{
  "spec_augment": true,
  "hidden_act": "silu",
  "widths": [256],
  "optimizer": "muon",
  "nesterov": true,
  "orthogonalizer": "newton_schulz_5",
  "adamw_lr_other_params": 0.0026,
  "weight_decay": 0.06
}
Rows from block 6 of a small sound classifier, named by matrix and row number. Each number is 500 + 50 x the weight over its row's rms, rounded and kept within 0 to 999. All counts start at 0. Numbers have three digits each.
After each channel's rows are labels from the 100 clips, of 14848, where the channel reaches its highest value: "responds to" is what is common among them. Only what is clearly more common there than usual is listed. The data: synthesised imitations of 52 everyday sounds, one a clip. In brackets: how many of the 100.
# conv: width-3 conv (model.blocks.6.conv.weight, 256x256x3, each kernel summed), inputs 172-255

conv.8:395415424490444474480523490519493534428566549438502475492477522458499521444535479348483435515478443442504460537491449529468474416510528456459494475470489544348437555446507436446538553512403530454582465617442507573465361486475489557589495521500470537492
responds to: machines and effects (94); engine (50); helicopter (30)

conv.214:525500566492549494411505500391461424440524468383500466466455522487505492458506469437478469533501578466466537416374495457502478535458448443504446499417442477383501544405461600588434507447505484509586526499508486525533628500562487475488504400558482522500
responds to: rumble (34); thin (high-pass) (33)

conv.26:487485419487508562495500416477410560469425456420450601511492476504498519447553369466381509473504455478489479424489538519512486542556478529494544500432454534508433488481501466519443476481516651450530459563511450488552476512413449509500455496403464512467
responds to: signals (79); phone ringing (38)

conv.128:542474365465532602631551498482471470490349417496431526493500494525413429592513582533483510452464496500454490444436502463353518517300524506438418444545461461581562400521508506489476536537500490504503512537426585444485500514490506475496529514403481418468
responds to: text has "noise" (54); rumble (41)

conv.234:417495530482388450482561541450562553399502480480500596483451429505483461497458401518472527600539482571455518517513550489500500574538529430501533485482608611522585439461542505471563491506503553443538513571545543484442504500500499489498425453479533537423
responds to: music (85); drum roll (61)

conv.218:608493514504565522474479465510542508472522458537493482505561481508476407440534591458498524523526472580534420460498491503556514478454463490464464494488458500472535435463506514510473531514497533441558461497362497561470525532559356475469524517504466488482
responds to: rumble (45)

conv.7:495481483508471593480471488467483393442448498414544510474572563492416408478488511509472514472510536493485500446486411455445494477447467534548302541527445490518486507498479515504569490460450498532521471576516583454543608544477575475555429504511486514500
responds to: animals (88); bird chirping (51)

conv.211:532474567512505500437447454452486442467429464462558500459418438576468459440494497516439499532457587540464468632517475447485507410454526552458512422519551458547433538512497477497451402531547521555435496529453392496546525562435376525577512510479513429532
responds to: signals (48); siren (33)

conv.169:434508522491552467454512539450484577491534466463519589503508412531534571439505489480497402578503500488553330479450457563499490496523453541484501534472492448419486489500526446514538399479482476572446532499446451521419509521496522631556568490482440448397
responds to: nature (100); water drop (43)

conv.130:461482484294487515495451470503506439471487500541523500525397571641612450431463465481466412538501511468502499484498503492517469402502465441452444501464607479527423480593535505457466509447496553424461552510483566474524490512511500496427568497436498510481
responds to: music (100); drum roll (58)

conv.110:541511471450500479512445461500469475500413488481507532514520459494456487519450527537424504462474500556472372443488424573500487486507519604498481521505447521468490391470556484566520544471514492499574481501496532556518403435532475409500489428533398550531
responds to: text has "noise" (53); rumble (40)

conv.210:481545522518515523492438524490491519316519478463532405431483499484497508497475461455472491608496509506525514513515609490558446502480536439400494559482497467455448472495529565498487405552572490491500354480437450500480439553325465533565435499508480518500
responds to: animals (91); meowing (53); frog croaking (30)

conv.173:569508550492528472498552517478514358501438526476531472442519398515579524438538495452491500497487521481514492452554469501456494434475403500485520531430370510602440465435470472512497463518436552517547540441505503501540513504587527414503490515563519543489
responds to: pink noise (35); spray hiss (32)

conv.32:482485480488480537555575507539500592504554548494571508522555459460531431456445486505565497500495529494500480453497544489500471509495543453416386568429488517502512437556486521505535493521536487527496482535489485533487545504499472395551313491489567557443
responds to: animals (97); frog croaking (44)

conv.105:426425479508467447536403507487457599504472460540399485492493490519505505482464526469463495538508449419515485407489514500603477496547507531499439539478432484389476504527519561532481508497455380537553395597541466577456440520499415517427459446566449555461
responds to: people (69); coughing (40)

conv.99:452503546521497519432566569495468467500496447606453483513555471518523492426480507490534565491467564500518483507407447535428434520439501516470500466553455546566479512496562467519507364550492444560349461531481572506510639420525501431507523475509491515380
responds to: laser zap (35)

conv.49:528500560553426503487404510475473560494592485529465510476430447470384493448401557474549396488462556495496564429589537383440563506442543554430486499494508486575450557467499485398502529489559498517532501454480468474443524452509593448511539458514500524550
responds to: nature (69); fire crackling (37)

conv.151:422507487473500569458507468500519476561491486507487468506465491429548588445519426496497459541497444503486462522492518510508500481519514475571534548402578519444500533573455497430491540500422416494543528579446458614411503476510486518444502462594478447557
responds to: people (100); crying baby (45)

conv.131:504468382500481495413503504511524486468600494403503500471482493500522471474529421443504528510484442426405538500478536471535527566540510559529510460372508455346499527441459440496508544464499546496535557513548440524491554456503510519509592496549461464476
responds to: nature (100); water drop (97)

conv.43:531560545472483504403407484394547510517449440510528468569561556500582555518523461498669491491581491519537504450430548510452492598503552580532508509483515516587474512530478488492464396453542461473506517395507455534534480500477597448501498492472545504504
responds to: car horn (44); snoring (38)

conv.86:494361476433469523456500485542504468462534513478521522428537549508578469470535495356508529485500511480518471396497449536503506575499500523478421454360473488506388485481396512538500515449500502482556448501550515472537523545494503520491458424578480537423
responds to: people (37)

conv.176:479500454513504573509530485524455522453394472447505435460468497502485468490511454543500491509336519472488464442457503458492440435453488470511413499379501490466441491494466500468517471401563444500436506535454484385536404510459555613569475517548500548495
responds to: machines and effects (65); laser zap (47)

conv.48:552455544500515497466530586458532489547499500530497483497441454503496504490510399501523497478547500511529515550500473489487412527557500475460498475452493479482496565443579484544464511493502447491464474585502520499442447511455467446441447464587489498478
responds to: nature (100); water drop (59)

conv.71:556410502455514484471500462489457451533508500527500506488503469487499509413512580474463504415524488424456546497416497459561505495530499559554506490519463470529547615435520411442449564500437448436499449505596488456500429468530519531469554470508443476499
responds to: nature (100); thunder (43)

conv.157:492494535458575496500499530548462487485499464532533428488460446500570485516425491432499455504442517469497414430520454455428622606448503529465443494474476456493513497535492373458519413494508479507527546476484505401576371478519405484526519432533428542501
responds to: animals (77); bird chirping (59)

conv.155:445515460490452464503498454516430496583445526502500500544503520487419539491515500308502528545503559417444548418509411442488471430536537514535536502580520561504463527415495560421551482459486470446474437552515469398560470512465489489527490474550499551502
responds to: signals (82); siren (58)

conv.119:493462491476405443451475490534500550454503515510544478500531474516542499516476428493554431527459515473514519396415522501383454571446530518487541482365533414437376526443464576518465474514491411517452442531440488478508464537504457540500502457540508544420
responds to: people (100); crying baby (52)

conv.11:455470510415505451374501465467560547503539463484386471607456555555537537515520504506495513476467495502500488484543436520500462457550500473460533509528430456506521446416499324481504454525466611466501465516483472565426474503570513505331498500524504634444
responds to: group: machines and effects (59); helicopter (57); car horn (27)

conv.191:500488530560388513479563580441658442477472494561493522517500500465454423534500435543428534505541520462505499513484573478509460452498445465479440479566384571507525474477477575565452529545466481473499481497548500474547473475498590538461451446457526542500
responds to: machines and effects (100); hammering (50); laser zap (32)

conv.3:512581506471434526386400416550553350492538473507450532455442530484516469464494511505526593472457556449510448502441445440461517462488469565554499534498435485486477488488500496456522367559500463629499516481547529403440649541556581532444511420500540452427
responds to: household (76); pink noise (38)

conv.109:441444532448509485477487354521362494463429591473552477454497532502531480511457526469503493516518485500473433396453407434552539516494524497536478514472517451479491434526480585557567572431493568495551467516401538512518495500482526352531399461641491510426
responds to: music (29); drum roll (28)

conv.205:512525551542544508441444500439500525419609436396594499471562516471473391445502564479422422480513527501559566469413498534438552500400508506494456477545510521529504528444554459464451501577453506462519473496523529513591526486522556489499605478529460488489
responds to: nature (100); fire crackling (34)

conv.83:477527612515441571474583478475481498447393497527495478513578487517453462511485473413474455469456493561469449535443458559501602475477423530408445528670550557625494434555429496456515502457550419527472492535558549491548487479482544551479429560499500470533
responds to: signals (33); doorbell (28)

conv.96:522489561505471549459500421516504551475484465466515478563500494507514504443500469518452475546500420476552464413499496368561482555500475535544532496419500489246472542528439536437550500565497499452495471652485425532409482485538545444539492398555516503479
responds to: people (40); coughing (30)

conv.33:479495496613469507548449442438469558532563486480525543530529541576540498536606555466536449572494448584518418451583447526454533486476501502470584480540500409448459431501484400412555508544458432459487411488468458500539506418527454557533478484537563497498
responds to: people (81); footsteps (55); applause (26)

conv.70:503489501460475470470410409515393520523445494465483500488538452507608684588585558469453415415495462417509514495590446441467409485510488582545523531535470406497373576498500518432417474492517504466488459535576451503520467463569514605459501462571416478456
responds to: people (100); applause (35); laughter (27)

conv.207:555506581538479519531531497456476480421608606519455493445422475539555484547497376477545494528495500466413423500484546477487494494538508477504457464448510448515508486500394496552463476530508423493489475500521448495485494468502466504513493446436507503511
responds to: text has "noise" (54); people (48)

conv.164:452466471508485477570559546552452534483530408509497518478491571466500483501547477457500515493584524453483538466435500480500641531498374537500444506471438481490453490458469490465547547505461496511483509535507479500495532524449504520500431515581451523502
responds to: animals (85); bird chirping (40)

conv.189:444419530503516541464532468577472550459474483476434467478484476501450492462485571544490521500438538424558471387493547501500460393432359457533519472417427493419456454484441504533495519499507452510498523426470485443577446496518425482509508466465407421487
responds to: signals (38)

conv.184:473531476515385483410438549515515506516595471512431505552405449525536422446536469519509457563482529500419544464497459508396534476468506512480510475449621517486492505549566413624464442506288417500488498522530468477603489518446409489398473572513516500526
responds to: signals (65); door slam (34)

conv.236:486478426437393466576526578481484434520464499451384485500331515431443511500518504500500511474427466454532500556512486552569494516518484527470439532506495488523468492369467453529512504541541453452530496542490525446425535527500526526516514508407481471493
responds to: animals (52); pink noise (36); white noise (30)

conv.223:500500484520451527476555451450469462455484526461547424462500598503546558448507440431304502462470428509477532433365484550495515500500484422490407478436454477483454453442485500544519602427484405544505541579508482505501558503506565490512515492499444492441
responds to: signals (100); car horn (62)

conv.124:438369504505511538571549564514494562486470493456485451535466502477537468466415387515454506514512485281513493493506443462508456498571546447522500500473480494508460461520496445468514456500529470414474511574513591493462505489577530580557471444483454489480
responds to: machines and effects (100); laser zap (84)

conv.56:494500524500466475522386522440331506500504500507482534455466370536517439502524546517434464450492481471564496585526567441411491552473434463464432542509438345435451498484529500517474584489526596639476500453563547570543381479483491500514500492437568492422
responds to: rumble (31); crying baby (27)

conv.80:532440594464532504486470444498556443474558454579479539533545508422505498494480477521506508437487487480469466579470500419448537468344505532539504466447507535537500402500471485451490555471560506478445492474500503421624541536493505480518534543540503454518
responds to: animals (54); bird chirping (44)

conv.227:453474514524576542458496508528512488437579525500500479499510475500509500450471562500435491524441465450486523518484468393582450528551462520383542471377494477297529449537506548184518487521506474414495521514486471543507392500491503537472500545525535465527
responds to: music (86); drum roll (80)

conv.16:470489531524515460471450504541507599444585519464427550562426525510517542453510400458478549664496538511560530558496548496478415503513355499486519476446680482477531526489529465464514541540535546426399519470528500471441489551496409487557500467550504490511
responds to: music (100); drum roll (71)

conv.212:444453445539466488430543543391501499413513436491598488547587534410520497514505453465526549459500551457495465462461470614483537489521495366465526579564575440549484516488490477521550433499536507466485440583384450496552476486482538523475474482489484449437
responds to: animals (99); bird chirping (60)

conv.145:440498501455570500496451470499368500500537546461500549501532492498434474454473519476478410506513566375485433461472556448503493391500551583492548483525499364529450495529552501443512455519504451529457544505502465418453553547488587524443518485470357547486
responds to: nature (51); waves (40); rumble (39); pink noise (29)

conv.28:552501657500550518529431531444565501567495383471562542490600363457535531533501500438424487483515489472526500446503532403456480479483488551390487531450500391471417519565557438430540334528558492461515490516511504544475429507510646548428491420475534509374
responds to: animals (69); frog croaking (52)

conv.46:518524494495508557483500590516541532441587580431471519522500536500571528464447522500499538532532424532456487411544524476501488467544486488476583484454459569373555479575489538545500459516391508480494443429504548561396521498537475505533470469564547558471
responds to: drum roll (42); music (42)

conv.39:564439460583490500462444539514470508440499544524389483612416572601477490437546523487535453678548479479481451405481490538501521451457555512415477513478603480493533440496510522472589598514513441440509489493499536481467514481479407472519498499457498496490
responds to: music (100); drum roll (82)

conv.188:406488389458573440479421475545581485435492524527511400519555520526430445444478442515483522503604501481512536464484530550477534524512466470540582585574515638507505464500505398417540431524516512516478443537508558456415523475486617555537475503437544506500
responds to: machines and effects (92)

conv.247:535500529496425606566532458548532500481491490329536489530510448514493528458476589548487500535554424492439472512449533443512514539522500544500523500520482501544571599350555509510573491485505550436482467505517516465458496501553535512494550488390512490495
responds to: nature (80); waves (55)

conv.167:363447500487409503469543554514422438416559468498495495467486354480479520457494379393467439460462501386546466561482522500510555500497439416403449442475523464513440458524572489540472551491505462528523487582578539525491500461430469543449488454525378528435
responds to: text has "noise" (49); music (40)

conv.93:511391468461485576278501496531500497464364454521334502514406495504527544485530453488498530473497535507477497549442515459368544535425503561578548516543521582560542529495500536561488482449475473442426476514508564446528472545484440532464502459425563449421
responds to: machines and effects (55); laser zap (42)

conv.127:455527273522511490459504499511525525441471498482527449481495492471438383501505500477457500464358534519572440529484574530582436510537526470537467496468571439489439423501513454707497477451473475492515447519480466536513472465425461469494459437557403576530
responds to: signals (100); whistle (43); beeping (27)

conv.82:459520458413522551466414506573480546498457510447425472479471556542480498478482396440499433455477441436444519571476389463481500515532421443386456500513394609488525500523613503450620467403444507491573550573475530476539477504447507549471514487593567509403
responds to: text has "noise" (50); people (40)

conv.4:516478540431427514407483497536472463462439421457456516593485473470430331497556485542473530433484551522459509456402456490545540502605428474506498445534503531515493497397482493444504540569512478452474480622538568561441502480473437559484489463428470523445
responds to: people (100); applause (72)

conv.126:442447541492280520460515540496491527430565501500536522456550497491568494500551387431510489494474434399515427468543543577466475625480500504477500564442402490400488599507484451592426449482522518517483498500538497415546507403503521524490510461490491502493
responds to: people (93); footsteps (69)

conv.45:401529492508503515477547497450458528408506490529390512560500500550470446521576500494500594585459553490505489556388481405551462528416476481434557528492570479441500464519469426596452525527452390457420462564492487493494504485437486462503552486569485560476
responds to: signals (69); drum roll (29)

conv.107:463544491438556532460481527487542524524509582488444482528531500501464452536479584515510477511449512531530519452514521485500516473394500525417502447460480527471498523513431521484482513537458390514589421493464534421514363525523378450540483500467505533538
responds to: nature (99); water drop (54)

conv.137:491461458485483548529466495544472478377535500536545532518488509576485468483500570461459470465500500518479506455479470627532528465558455469590606521449521484364472468470490478588576465571508469568502527485398485544499479520429463465515509534480500496519
responds to: household (96); door slam (88)

conv.103:569525477457463465537449475446465517485500492600422485494521509559502445518533433504498449520544485454492499419527438555480480462432474424543526429447379479511487520402487472488530470507494530464480499486529631504621387488479483473448443495485567463516
responds to: pink noise (37)

conv.132:499468500507497502505516473479496495500545564444519475582416493461473440528498513492475499498487516500480488458495441498346492552530492480505490457500534534474397481517492468453509561542496512432421506543557587445466519396561586512453530393480524473455
responds to: machines and effects (100); explosion (50); spray hiss (27)

conv.68:501502489476507461500529504539594509438606540500500432531522555418569514434539482484488479464598479500493567543486524563484489511567459536477495497465473463335545574480495461481509539486470500479498509600478536593378532482464433498496564482458525508472
responds to: household (97); door slam (95)

conv.201:551514494517487492535519557517476648486517520596546484455495496501493481499524472435525499430525488467411475516504496523479499502573521523524462445503580444421494430501484558403454564568511443514442511501423508505462483515501507473471557530462527489556
responds to: machines and effects (54); household (40); explosion (28)

conv.162:591494452518513491545500531457484499474454597557502634457427491484425526541487505518503603494490523473525498541552509567449563499579485518525482544462426408533519520458507508546469506521470576520510528432550436410531429478435443503480486493473450431522
responds to: laser zap (35)

conv.197:469447502504538510508435409537457430487480483517500561481462483452578520488445465548551482493429568512400426562504445464444548542449509491474522528380546581507546524546481502507479545488493515507238497499570514511459551539479450545510498460355562485488
responds to: zipper (72); household (72)

conv.51:475522513461477538504500529515492518556481409496499427478442569491508599482607573521495489501482491460494553494500516499436449539298538432478468482582547559492337503478502512466479456464519462473473472543545491410507481500555498544451535494460471491483
responds to: pink noise (39); white noise (30)

conv.206:533592534393467446472483452440351520500423413560515520392513485553487523444520490527405554432503515433480467522571469426544525601518463529526457482538467516550524552536524498426494504459492547479475456539439451454587571565575507438476567512489477533484
responds to: signals (96); siren (68); beeping (28)

conv.52:488472464406488605365503448422578442456509443608468469544505492476493533494503417439500499468445455437589431586438487572500505448434431522486483500500432534529475544634511518490517431516418491433444519509599499500541554532606453581534440529467519535455
responds to: nature (72); water drop (71)

conv.152:488586497483533470544501485499457449457479375529562518518503394518522503539488468497445462470460484411567428577484516527433445554428446491453468500427570494421464514490424545538402482555536523474564479497538440393551481540537523537464432463493453486433
responds to: signals (41); pink noise (32)

conv.135:463533478383507552435499518480459499474420398447488456475474522486530657512507518531507445535437440451581458531457464472476574490481441547507466533491517500559509461524472536553453442485548549478470522522518446450541501462560463489500415506522460629505
responds to: crickets (27); bird chirping (26)

conv.111:478518487469601514503399510485585490494562559444599567485444467454542518512503428491527483443481530567489464571483513444433404426565492461434554558394515504535528468368515510496505530511440520544527555413499524401484455448528485509442647413526489591436
responds to: signals (79); whistle (39); car horn (25)

conv.144:405523416485509521485419368408504435502480509383519446519516534446483475544536546511459477458436516490568393497500445473461462509462528522466562502447487556531581433558683538513483530517533545446435495568551457523494538427471569482486468508431417535432
responds to: nature (100); water drop (77)

conv.112:578510560502546433551500540517499560528417427509512501505364495583543500490518516441493542439477433470442515510541500455444470432520543529469526553473507479448497451660500576347506547573535542594484464511478453562383608442612556536553505502470537533437
responds to: people (92); coughing (91)

conv.18:570500436542523476402477477541427480444427517380569518438500394526487520496486507497500447529377477436500473344440526526543500500468496491493472520492435506503500500431441437554547475499489513484602537451499489401423297467599463527531512443577575472475
responds to: animals (79); frog croaking (56)

conv.232:461506480445504469500519478516498482465485487605491507497492549394519560543471463500513492502486468521450431417528503483493602520477477440423437547482450500372530539535547513509515416447476551448511567505520562455556478502490470599467480430535562509402
responds to: nature (89); water drop (83)